python train.py --arch="vit" --model="image classifier" --dataset="larger renderings of crowded toy scenes" --crop_scale_min=1 --rotation_deg=10 --num_classes=7 --parallel_block=false --loss="cross_entropy" --one_sided=true --gradient_noise=0.3 --weight_decay=0.1 --adamw_weight_decay_other_params=0.01
Rows from block 3 of a small image classifier, named by matrix and row number. Rows with one number within an expert belong to one neuron, the router's apart. Each number is 200 + 40 x the weight over its row's rms, rounded and kept within 0 to 999. All counts start at 0. After the name is the row's rms in percent of the matrix's.
Before each expert's rows are labels from the 100 images, of 14976, where the router gives the expert most weight on average: "top examples" is what is common among them; "place" is the part of the image that holds the peak. Only what is clearly more common there than usual is listed. The data: larger renderings of crowded toy scenes. In brackets: how many of the 100.
# router: router (model.blocks.3.mlp.router.weight, 16x192, trained with AdamW), inputs 48-95
# up: expert up (model.blocks.3.mlp.up, 16x48x192), inputs 48-95
# down: expert down (model.blocks.3.mlp.down, 16x192x48, transposed), outputs 48-95

# expert 7
top examples: count: three (42)
place: top right (59)
router.7,108,199,240,222,192,200,212,257,215,220,200,334,135,235,132,165,181,168,189,217,245,255,220,201,222,202,151,179,225,226,245,204,139,174,247,194,219,249,119,189,128,157,150,202,183,184,219,203,239
up.0,100,194,198,114,174,199,166,147,273,186,163,199,157,103,248,254,153,188,209,155,143,203,189,178,235,210,191,235,158,216,206,224,207,206,214,86,245,230,241,152,179,179,135,171,139,192,154,265,221
down.0,091,162,200,211,204,124,155,243,230,201,146,189,207,182,209,223,132,186,177,255,163,165,172,147,156,134,179,256,152,216,166,190,175,186,135,204,195,232,161,242,213,216,182,175,216,191,250,188,205
up.1,103,228,230,201,234,120,151,239,146,136,166,253,171,136,257,291,211,176,247,203,128,166,141,157,183,178,264,237,178,235,208,216,227,185,226,256,223,284,197,189,184,153,212,226,242,210,154,189,257
down.1,100,167,208,221,218,265,177,179,187,169,73,199,286,160,176,196,194,169,137,175,195,162,184,222,144,166,158,201,153,193,116,147,102,170,207,163,217,219,206,167,273,202,152,188,250,202,145,173,151
up.2,102,205,218,186,229,179,213,155,219,156,56,213,207,196,166,219,202,166,244,237,210,208,217,214,215,156,136,174,168,195,199,294,206,266,166,217,190,193,230,220,161,165,247,171,202,144,221,158,123
down.2,099,157,168,239,183,171,183,193,274,187,219,102,183,166,209,203,219,224,230,244,162,205,184,185,250,255,243,208,164,156,161,213,233,235,208,240,186,143,191,215,203,197,236,164,163,176,174,261,246

# expert 5
top examples: count: three (45)
place: top right (27)
router.5,100,170,221,228,302,199,195,188,172,213,159,162,210,134,309,204,228,232,165,250,244,179,186,172,217,156,204,146,174,261,242,252,210,165,234,241,217,180,168,175,169,226,186,205,150,125,198,133,136
up.0,097,127,174,209,191,177,176,268,228,231,111,167,251,176,207,150,175,177,158,167,221,140,165,194,240,145,171,194,154,242,165,221,195,217,236,181,164,202,107,196,200,152,189,203,256,158,209,201,188
down.0,092,172,233,151,270,282,175,284,228,168,178,141,197,280,160,236,156,192,125,227,89,241,153,139,142,248,286,203,245,190,247,232,228,195,271,224,178,250,217,196,183,244,269,166,166,202,243,238,187
up.1,101,182,148,152,176,312,224,165,187,184,249,232,200,204,245,124,148,201,227,201,294,197,183,189,237,131,203,214,168,184,247,211,228,142,186,251,229,183,209,227,158,148,220,185,179,131,271,226,174
down.1,103,220,176,178,216,146,193,175,219,242,171,146,247,191,182,177,178,278,236,127,228,240,180,209,207,242,160,171,212,196,230,207,220,217,165,241,268,269,272,181,166,285,222,194,207,175,257,195,152
up.2,106,218,144,214,198,209,181,243,159,200,210,228,152,159,218,214,140,245,150,157,251,154,233,209,258,169,168,219,202,181,168,142,114,188,199,226,172,284,255,202,272,220,131,203,244,251,256,206,192
down.2,106,147,199,151,164,210,166,184,280,201,206,211,155,231,250,254,183,159,153,209,183,241,145,244,180,160,302,177,220,220,149,249,177,156,202,297,290,261,185,227,235,182,184,172,146,212,207,283,173

# expert 3
top examples: count: three (42); count: four (41)
place: bottom left (39); bottom centre (28)
router.3,097,258,190,191,222,218,165,258,274,150,186,232,178,210,159,236,196,209,205,212,201,171,114,215,227,137,228,212,147,116,285,242,171,225,185,162,216,148,179,209,180,153,259,127,194,221,201,165,131
up.0,099,232,186,169,247,226,282,166,222,160,298,165,158,255,187,220,136,252,193,223,217,190,137,171,199,250,170,123,155,182,190,235,196,219,249,202,209,207,258,183,183,210,211,187,236,228,217,215,200
down.0,113,156,180,112,249,198,218,163,247,214,222,169,136,187,230,218,190,205,182,170,213,166,258,174,234,261,180,142,228,261,205,185,200,248,171,284,230,234,137,212,200,179,210,253,158,183,135,225,157
up.1,097,213,250,229,247,177,190,200,210,157,173,280,177,247,156,170,200,218,197,139,249,201,198,182,244,182,202,223,225,204,171,151,195,123,211,186,235,198,89,264,204,180,233,180,156,258,193,200,168
down.1,100,239,196,159,244,151,228,234,238,285,197,194,217,146,262,189,157,197,246,290,219,256,238,176,191,117,246,228,191,162,115,124,198,201,153,219,162,193,162,206,218,241,211,125,214,165,193,189,200
up.2,092,191,173,174,187,219,265,261,161,225,197,124,218,163,246,210,204,173,128,230,227,117,201,190,258,238,173,218,180,210,179,188,274,164,231,188,149,161,283,215,213,264,252,183,181,214,196,246,210
down.2,107,128,156,191,167,259,204,180,150,209,216,170,236,131,290,128,161,187,213,156,182,144,242,216,172,187,184,176,179,175,240,175,238,202,151,195,190,177,209,236,166,275,154,228,206,222,163,227,193

# expert 4
top examples: count: six (79); snowman (29)
place: bottom right (63)
router.4,101,181,224,98,222,246,235,172,176,240,157,210,213,207,180,98,233,118,259,175,171,201,164,181,157,239,143,212,220,241,180,167,175,195,226,194,244,133,202,220,257,199,227,226,253,169,236,104,246
up.0,105,228,123,223,198,183,169,232,190,141,204,242,205,180,301,250,198,135,160,202,190,207,168,332,293,180,224,250,195,184,187,197,178,193,200,188,214,223,248,200,235,239,180,217,214,200,176,201,208
down.0,094,238,191,183,212,264,206,166,181,196,214,237,178,206,244,170,192,163,165,173,115,191,197,260,220,260,254,125,257,81,268,194,185,193,146,210,149,198,131,238,208,167,156,218,217,244,213,155,208
up.1,095,198,182,247,205,176,216,212,241,137,255,263,226,271,218,191,147,166,235,200,172,246,205,244,135,195,235,193,232,158,216,161,172,285,179,217,183,264,247,131,202,223,178,184,262,167,221,146,204
down.1,095,194,174,234,220,207,154,237,143,103,165,143,150,210,225,226,182,158,217,236,212,175,250,170,204,249,208,185,174,195,261,161,258,257,163,236,163,177,258,225,178,153,263,156,243,250,204,144,150
up.2,096,220,244,294,262,168,217,225,231,137,190,202,179,197,215,141,219,235,117,170,205,155,213,240,144,176,161,191,174,256,131,233,192,269,183,201,203,175,113,178,186,182,244,181,157,164,220,187,155
down.2,098,174,177,241,245,194,255,268,162,180,234,239,196,188,260,265,164,181,163,208,295,204,184,203,183,155,188,161,124,195,215,246,142,180,212,148,112,209,259,183,290,240,160,99,161,161,240,184,194

# expert 12
top examples: count: six (50)
place: bottom centre (42)
router.12,103,225,193,193,194,148,265,171,194,191,181,195,146,198,184,181,191,245,162,229,215,165,291,207,171,269,202,179,251,302,248,160,216,181,151,249,207,216,174,244,181,112,212,193,217,154,191,175,236
up.0,103,174,216,234,230,244,204,200,141,143,223,214,239,212,226,173,230,186,164,130,229,252,145,280,228,199,114,155,171,219,207,202,217,166,185,152,300,157,190,203,235,203,219,201,187,284,277,179,263
down.0,090,151,163,195,144,188,152,194,169,201,223,181,160,208,179,170,128,198,185,215,197,176,193,222,199,220,256,133,203,167,128,253,243,128,181,227,149,194,163,229,245,154,174,169,205,222,185,214,138
up.1,093,113,155,161,177,170,220,234,124,258,210,218,241,137,197,224,187,211,253,189,238,184,230,239,146,210,185,166,213,225,245,223,180,233,192,185,231,172,164,215,214,145,240,189,176,241,136,158,178
down.1,103,182,141,202,206,228,151,188,214,219,197,161,163,159,150,187,160,150,207,174,215,227,147,161,206,283,218,272,228,172,135,196,216,136,173,193,146,126,106,221,181,210,269,208,185,147,119,215,209
up.2,099,183,151,211,186,160,190,206,207,231,180,222,123,196,217,246,244,171,134,245,163,203,269,169,185,229,192,107,233,209,293,189,219,238,192,237,257,177,177,204,249,210,148,233,204,125,215,227,174
down.2,089,174,170,160,240,207,222,178,232,258,180,98,125,114,147,202,174,179,183,181,211,169,169,152,182,211,254,206,265,260,164,174,142,214,146,197,183,224,130,209,177,215,219,255,166,183,195,199,150

# expert 2
top examples: count: two (54)
place: bottom left (31); bottom centre (27)
router.2,093,231,153,217,180,208,156,241,195,210,255,163,219,140,183,220,112,173,182,158,168,160,218,197,200,181,195,236,192,229,175,246,182,229,159,193,159,213,161,195,195,157,198,104,143,165,154,203,182
up.0,098,211,231,187,124,187,179,156,177,156,229,205,180,200,223,226,248,200,224,262,177,208,172,137,216,180,210,221,138,186,113,212,214,153,271,200,198,190,255,210,130,222,257,154,240,162,195,240,167
down.0,095,232,224,244,197,94,276,175,247,233,184,187,172,244,197,127,137,211,240,172,177,219,172,183,176,206,170,196,109,218,245,177,195,189,195,216,137,210,157,260,191,238,132,190,240,146,196,194,217
up.1,100,224,214,247,220,142,178,242,140,154,256,181,216,158,179,156,195,178,239,213,158,256,259,189,166,141,216,217,157,184,128,181,154,195,207,247,163,163,164,239,162,118,155,203,135,214,148,139,226
down.1,091,241,228,231,110,247,244,286,203,127,184,128,238,136,138,265,195,173,171,158,192,214,181,229,232,152,117,154,209,177,163,246,90,184,219,222,150,212,230,182,185,273,271,195,214,189,151,313,184
up.2,098,239,193,144,205,231,262,99,155,210,284,314,168,272,168,192,153,250,200,171,162,170,173,221,165,248,192,204,208,275,174,188,156,145,144,160,234,188,243,225,247,263,129,246,191,217,138,171,198
down.2,104,223,204,96,166,212,181,203,194,190,173,217,175,203,51,246,147,166,129,260,227,254,156,196,177,262,179,167,200,171,160,211,151,110,203,207,230,193,142,125,201,235,167,129,248,226,192,196,225

# expert 10
top examples: count: two (86)
place: top left (41); bottom left (33)
router.10,097,196,234,208,212,284,165,233,195,201,221,200,235,149,271,78,170,162,246,191,130,203,202,193,189,228,141,192,169,160,221,263,170,222,239,154,212,254,194,171,223,206,157,230,248,228,214,204,184
up.0,100,222,166,314,269,305,229,187,207,161,130,199,168,190,206,191,220,210,235,136,228,110,160,168,160,204,221,174,225,178,206,194,222,252,160,239,222,188,194,244,169,147,251,207,232,208,206,181,189
down.0,099,238,273,195,195,217,134,218,161,224,228,134,251,182,220,260,198,173,238,169,207,164,211,146,242,169,190,212,211,157,155,162,187,160,98,244,194,255,212,118,160,164,176,142,145,187,185,205,203
up.1,097,247,150,130,157,200,199,190,227,183,194,193,125,169,93,226,179,259,128,197,233,243,149,232,155,227,144,260,173,173,185,198,184,211,184,188,255,228,255,173,235,140,222,266,213,205,188,212,165
down.1,096,209,239,216,227,226,254,210,251,237,160,189,282,150,151,271,225,164,226,131,174,105,170,241,109,219,211,261,175,251,180,186,190,231,207,198,237,239,213,168,232,203,196,147,202,215,160,141,171
up.2,096,189,229,215,228,137,189,133,222,206,215,144,220,244,126,247,189,255,171,148,230,128,261,206,201,276,146,182,209,153,225,200,161,163,209,170,222,166,242,223,140,298,270,216,168,262,151,157,294
down.2,092,253,200,149,219,158,241,185,164,205,211,158,166,148,182,198,170,179,240,184,199,190,118,188,202,226,205,173,135,192,257,146,218,173,241,213,264,210,258,184,217,174,225,179,238,211,223,238,249

# expert 1
top examples: count: two (85)
place: top centre (54)
router.1,098,204,143,180,66,181,241,193,126,222,153,230,185,178,243,205,233,266,213,124,195,141,164,174,150,203,210,214,261,110,256,209,225,232,185,228,257,182,165,196,174,202,192,142,163,203,246,287,139
up.0,103,230,215,232,139,266,228,150,192,207,192,176,203,185,201,229,223,208,183,178,237,183,237,240,135,231,128,180,181,169,199,193,139,256,225,323,210,107,289,248,209,226,207,246,195,180,237,138,192
down.0,104,236,279,225,203,231,231,280,195,262,175,257,211,255,205,160,187,231,232,155,216,223,136,141,175,244,205,212,154,188,219,172,161,188,127,222,222,204,240,162,177,174,194,208,171,250,293,145,192
up.1,104,154,200,162,206,135,265,153,232,290,196,201,172,133,144,250,270,166,174,146,221,139,190,238,164,194,237,180,159,220,216,226,235,173,146,182,136,205,131,189,202,181,166,193,201,178,209,166,73
down.1,102,87,216,264,189,276,193,137,248,208,169,257,225,196,218,198,146,175,167,208,159,247,174,222,222,201,199,208,221,239,231,188,211,251,227,184,192,148,219,134,212,201,235,224,136,203,243,163,256
up.2,102,195,202,219,181,161,155,161,180,194,263,175,223,228,270,212,288,178,206,187,229,256,204,197,239,165,191,217,180,166,173,242,107,223,227,169,178,205,110,207,259,261,118,188,211,144,242,110,208
down.2,101,227,154,187,170,275,224,198,169,162,225,167,242,228,174,199,215,147,197,111,132,195,233,220,120,211,165,257,234,202,221,203,231,135,207,199,187,262,251,112,246,172,240,146,206,179,183,213,229